A small multi-label image tagger, trained from scratch.
Model: 1.57M parameters, arch vgg.
Training: adamw at rate 0.002, batches of 256.
Data: trained on rendered landscapes of hills, water and sky, 141.2 epochs.
Rows from block 8, named by matrix and row number. Each number is 128 + 24 x the weight over its row's rms, rounded and kept within 0 to 255. All counts start at 0. Numbers have three digits each.
# conv: 3x3 conv (model.blocks.8.conv.weight, 112x112x3x3), inputs 70-74, a 3x3 kernel for each
conv.0:128121131109112128115115130141128117151152161154148132078084114078095128095101114118135136148163168138139143122129114115152148106141130
conv.1:152157154126144142155154150123123111119135116121106069097115134077100130138152151142121108159146141145107109107102096143132110114105097
conv.2:143139132091104124118076058159134111128136130122112106145136126142110085159157158078089091108117151098124136128125120133138136134131112
conv.3:132127130080074082137139132072049035072078078114119118124118115113119125101106107174178161146144134125132126111103112111092082107091088
conv.4:122120115126140130131139126118125110133143136137127106161167171155151148140144145129116095130100066147144141106104102127115116113110111
conv.5:140141141136130129132125115111105096117115108138130122131144155109116136114115127097101101117104083091087090149154158131135150148138127
conv.6:096092086102113140087084107121109109106115118097101103113128130113127142122135160147144157142133137081080088153147126140132120162160149
conv.7:146152162121116113087091101098108124094109130141141138127126122140142133116128131143146141116134140131133138119125118136139131111129131
conv.8:111116140126123152112090097129136148096121122105114110102105128084092135074091125112150157158184184095103107098106104118139154135157157
conv.9:144141139092106102125126119122117095097109106151136131126128127085075069116108094115123126154142139123113102158147131141140137139119109
conv.10:101124135149145141120120126047059085152129137108101097129125133140128122118106126124118125097130123124111099193171143114121093111138152
conv.11:134103089128124109146146136107119132103110133117134158141127121150155157149165177101114123128133144138147145080082090146148138115107097
conv.12:118134132137133118087086097140155147154162158137156149153151152118120118094107114104115123102111121082096115140145131157161128173162125
conv.13:113115114130162188117096071107078061106082059145119095139154159115127126129134146104106122136127110146150145112099115137128132136133148
conv.14:132136144131132127130128117113118112110106091110102093117113106140129117116111108079074070086101095098105106087100106113128142147144144
conv.15:075089108091107120123132122130117121112112124131136133126128128088085093119125143132136141113117126134161176084091087122123130093099112
conv.16:142129124113114104100099078099071078132129134147140136142145156130132141143141154097114112109146147153152152154158148151169159117122136
conv.17:147139118150144123146145131148134137114123151140144150114106110105101114128127128143135133137124130120123137103121126144156151153153148
conv.18:138122109143149151153150149108122122180167145156141118090091084154152143154158151132146145187192156147141103146168183119138138099131135
conv.19:158149149146104094124115136104119111105125133101137149137141143100117146106116146132127102146143140130104089128113100117115069115125125
conv.20:129145138134152157110110119090114123140153149154167154075087095094101095120107091129122130154148162103111129101090061128121103157155149
conv.21:142133133128124131149138135124118105119104089113111113122116121074078099073070074122125121110127127090116125116115106139124133114108113
conv.22:125127136103094091123113113077080075088092101126123122114103098094096098083082084126136145104124137132142150145144126161155136153163152
conv.23:165146113152139115183179161170161134145136123128122112098086083111096091117104101107099090119113096161150136117138141114139139136144121
conv.24:094127142159154149151156145119102086169132111160139117127130120150155138144144119096111129103110123137121125120140156089113110120150166
conv.25:095119134108104102082072059115126137102095112112124145160138129114114097090109107125142137074106121094105099142137130164167149119146139
conv.26:148159174096117150084090137093099108132140138121138145118130140096101134128135170093099118105133166082085108134114094133132125137144148
conv.27:112112090118111095182173175092092088125094091165147146137130114149132120110111106097119110115110076091099112135127125128139132155145145
conv.28:151160155154160155124143155096103112115106115084072081148147150114117117126128135116098085133135136101099092141160166116131138128146148
conv.29:112134136136154132140142127145138131140136129073095093123113114110087077123103107133134129106107092096106103077095127107130130152167152
conv.30:136150155132151153119131121133136123100094089094084081147144143152139124154144140085099096153163154155184189129127126127135127191218195
conv.31:069061060116107102141126127087082095089110129116127147143120103148100075104084081096101094070087099095120130123125127146133104142137113
conv.32:130147149055082101114101088105130135129126134092095121140142135128144151109129140110118108113109101138133136112121129105112106114118106
conv.33:171152147133148153134134133133147151089121127133145154132126138106106120080085106148148148105097086040067075108113114094086087119118103
conv.34:153145132090085072097090086128140142124135151127136149106100087084084077068058050135137135112120123131138141128129129142139130158151138
conv.35:133124124145145155159157155109140150118134148128114106122135143107118122128133124123127120121109095090106112145144129141131115117104099
conv.36:124131132143142143061081089102116120090072086088113133115117108106108107103110101146142128118133134088107132122132113107125113160173164
conv.37:105101097148154148113116116113107106127118121130107103143152155138141143126132136122100086130106104128111100107103092110107103145143140
conv.38:135138152143133130076104115116128138094106127131130137121124126112132141096111128074088103117135147167174174133133134142147134144158161
conv.39:151141141143142134114107116121128145115124141094101112149132122161143137118104115135138127178191184128149174129135130161164152150145136
conv.40:127122118138133114165156140107109115140149148146149146148141135137135132124127127151147149123114118130124117122116110136138125163155132
conv.41:099107116116122117121138151101097113078091146101111153138154147118138136059084098100097076165159132153168162092091096097076066105090081
conv.42:154137135184161151130139143150150155117111106146145140147129103142131116166160158111115117122125110109125125069100102102127130112123127
conv.43:129130137134139135123118112128133124128154158116157167163158165109105114132134141149148128125129106088114131102108101131152135165160128
conv.44:115121137112106111106108102094121116103113129133138128126149147130146152102114117132137129127138141123132129176187185116113088159159156
conv.45:113134143149122099142112111124108125083097105110134149125134161124147188120121161139153132081101092138130115122132128095102105109112101
conv.46:141136129148110074075058055139148140121107081118136142130128129154149141120117111064052065137138150108104131128137142157155139158159145
conv.47:163162159119125126128118104174149134126113109166119090136118107158140118131110103084112136117127117106117113063080112136113120103112096
conv.48:155141127120129135123118112118110106117124122151157157120106124131125140150149152130142145132141136106119142123129120144138127147135100
conv.49:107095076104093090136124127131121112145150153136163179116114113129136152100100118152160168138129127082090092110113128160132128126095086
conv.50:184182168096099116090070086146152135136134149120136143112119136106116137104128152125159166093116124098109112140127103138152130160175153
conv.51:091084103133144150141135120141135141127108098150146141153155149154161173131144154157165174131144141115119101093085081141125139114106110
conv.52:115105110125137158136115124145126114137134122137110077087085108069071097132124132085123137125120126123128134099111087138138126106118135
conv.53:136139134121131126109122119143144132148147142167156143127125122139136134127127126157158138154156140156156153120120121131128119137132120
conv.54:139136135160159159129109099102100086095091070088078077157158149125127128129131130104095093127125131140150148104099073102108103105130138
conv.55:140120127120112119139117110107116139136136141119127135114102090114108114127111104096099115113115114134120098148151143164168157119140142
conv.56:109114106135140122153152135152142145158133140128128142112124118085093092061080098135126117135123105076075090112114126117125132130132136
conv.57:063067083129112105150159160140143135140152154155166180177153138174163154127124126100088076138137138094103100104114111094105108113123152
conv.58:142134136129134140083093108114121114125125112112104096107111117110124134123128132136128134125124133122127135117119111113105110145153155
conv.59:216163144145089068138123123102126159091120164053129191110119096103114106123110122148146125157145117150128085133117125118108116100113120
conv.60:160165161154134108130142117107111115115120132149133129120130124129127110104100092105104095102116127120138148119139153103124149121144147
conv.61:141139127158162153127126121147133118145138140157154145078068069078069070099092100120125121124119110138142147131144136126144137172183180
conv.62:152142123119137146136140132097097118132144152137135141148149131077088102132161181112117115095110126124123111125111099137166200133145152
conv.63:159155154135124121098094107072099109123130137161175179148141134146129124118104100101103095144152140110124129128132132140139144137137140
conv.64:114105092162171180132122121111107105106113123149140150122126133140152157154141124108086088170157149077086072101129152113120109137152129
conv.65:126127136158154153109114124104106108084083100114115112125109110130122130104108124072083109093114130103116127108113110137146137141167169
conv.66:153150147125126133107100106103103103087084092159152143108105103136137134138136128093095081150136106158156138131126097156159145136128122
conv.67:118123141125116131104115161125126120110122128102120129133121130104109121097110159151153120096114148120124115132121090112132117132158148
conv.68:147152156140144148144138135150139140129135163097120141147131115130116109102098090121124125100096095094110099143137124137143139138145146
conv.69:108108115144135145123110128112106100128135142141135134150137139097102118144156170168145124143098087138130123127136128100090085156147115
conv.70:077077100141144143132144155090092111088084080135122115137158160102125135151170183124124121106096101107098093047084107084095077070060051
conv.71:140146142164136116083085095172145136193170147152142122156140127135135131146149166103099094131140150137124127105138153121137141145147145
conv.72:134126128068086122103098099132135137115121138127143158141146150127130137149150155136138135118122119131114096154150168122132152142147159
conv.73:132123130118115111108102111160154120132148119109132131142136130158143125135116116130113114127129138083060070120101112101089079150126092
conv.74:102108113128111099156129108113104084099106101140141121110113126111134150154155167126138143094096104132134134131145128165158129118116101
conv.75:092088075111105095117126129122133153116119134142139141139132127149147150122128141168164157137142148143148160113124119134141132144147124
conv.76:136146142097104118131135124105119116108130137112136138160158157133124121126118117106130121088115110083100098179189182140171183143168182
conv.77:078080072122132135153152156134131124148134122087097098099109115107116119095110123164163172120120128142154159126141144098093089128141147
conv.78:122134149111130136118126142112103101151150147110099109136158187093097110084102124101102114115118123097099103152153144112102108102092095
conv.79:058082097098109114117131142092107121115131159147168202106100083161151129179177170147142133131139131117128132132126123150114095116108102
conv.80:094096099127106090108094086120111122131121132166151167103099094073071069095073063129123116119107104117109109132137131138157147143155144
conv.81:120120122102110109131146154110123133139133135119126144126136146125134138124120107113127114118117080141157131131128122122136133144158149
conv.82:135140144108087085161160163109138144139146141128145163155152155145140139148147153095113126146158158163148139111115104093090080125128122
conv.83:097097076124120100144133125155146131136134121131125117105120123089106112076084090119113118146149146124119105116117116119128136123127140
conv.84:112110109131121123121148156136140147100094079149138136081102126100102128134134154141179168123142122146168158148129113145149140148141118
conv.85:147148142142147148126129123127121109120124118155137105106118133101109105094107115143136143137139136119110109127132118101129134134141133
conv.86:146144139123129123141156156069077104125107126115118127175165156086079077085093099024037036127117121175193191156166159111118113144150141
conv.87:111112113124144134154144145167164130139145106145136121180126087164124095165139131131149157107130144151133136095083141111116152127154173
conv.88:115104085133136125159149137159160142158153127132129115142141132128128126139146148110132133148167157171164141163163155139139143156154156
conv.89:141134121125129127136136131141154153175181178178180175109114107102109110112116113129127135153158158122132135112124129114122120124113100
conv.90:155154150116134158097088093126124115109114112116110115127128142112110121115123135083096095127141148075080078063066045094091066081091091
conv.91:121119116120124111147153153120117093085091076108114094114108108120115107097098093090096103115133137097106109141148154135137141132135143
conv.92:108107118153115103132114117085075090117113120107102114114127139117135138097098110136119109128116108130102093139138146120121112138133120
conv.93:113095079118109108153121092102095076114116119082087109121117121146139134160152127138144140152157148172165168140150152148161177089090077
conv.94:141134137143141133094085091152143125134124104143127119136132142085072105090088104091111127111131158153160163143149127126141138131158154
conv.95:151151161145145141114112117108114128136130137127131139117108120132116118129132141130149169130140147140127139123120142116115133094077094
conv.96:110137154121127111132134121095103111150141151069104112146127107164148131084091083126111120115118128148125129063063098100106094141149146
conv.97:114121124130125114125107097096102084098101094124112078126123119168162148161154151127122118115127126130152150101092095126120109140140142
conv.98:090108117116110103129122124109133138126146151078119150106121114097122129157166158114127120147129113167146122097120122112115091096110114
conv.99:097077063082086084135142131139150144096108101111117103165178174148166174130148156156133124152134123131128131143145140129118114137118103
conv.100:160163159132138142114126127118123116117123122093104103155150146092105112150168178141138136098095085125125120050048061070084078106102095
conv.101:101121141110123126122112105122120141103108124110104102132121100142125104102091074125130129106125121116117123135132116144149152106123137
conv.102:121104105164146126123124111117131134158162142150143126093101121136121128131123137093097082149163163101098093119133126154158165162157136
conv.103:169154116152141102126098051126115115101107105100117113152137119156157138134137122126113095168124099142129113145144145144140136126106077
conv.104:115114101115121126107136137129109121160155159126112106112131158164178183146154137155168160166169174168131131147137142127112123131123138
conv.105:095099076111099094160152145120129141126125137138148160126128137149149154103117124122115102102112102132141146130134139136129122101080071
conv.106:134136130134132129115117100097104097141149140123139133129135127134134131137142140116114108115109097118116100081086088138132129147140135
conv.107:118103102135116108105085112142148124101110109094109124140147158153163159124123108093100114146126121083061075121119096135143141143132138
conv.108:135141147087090120096118144099107112116122121067105101100106111158154152156150157142133103130101109154157155110104106141140140141154157
conv.109:145144155116091096095081110159122109129096088121098091127122121102099100083113132149150141144160189105106110144131114095108125131126139
conv.110:162160155167163148087076060123136128143147132148150145145131116147136123160150141105094116121102083102110108117115116110120120130133126
conv.111:143157158139144124124126120119089093086106103102135158134131135118133142112126139113130140096099104087084097115100081122120119082062034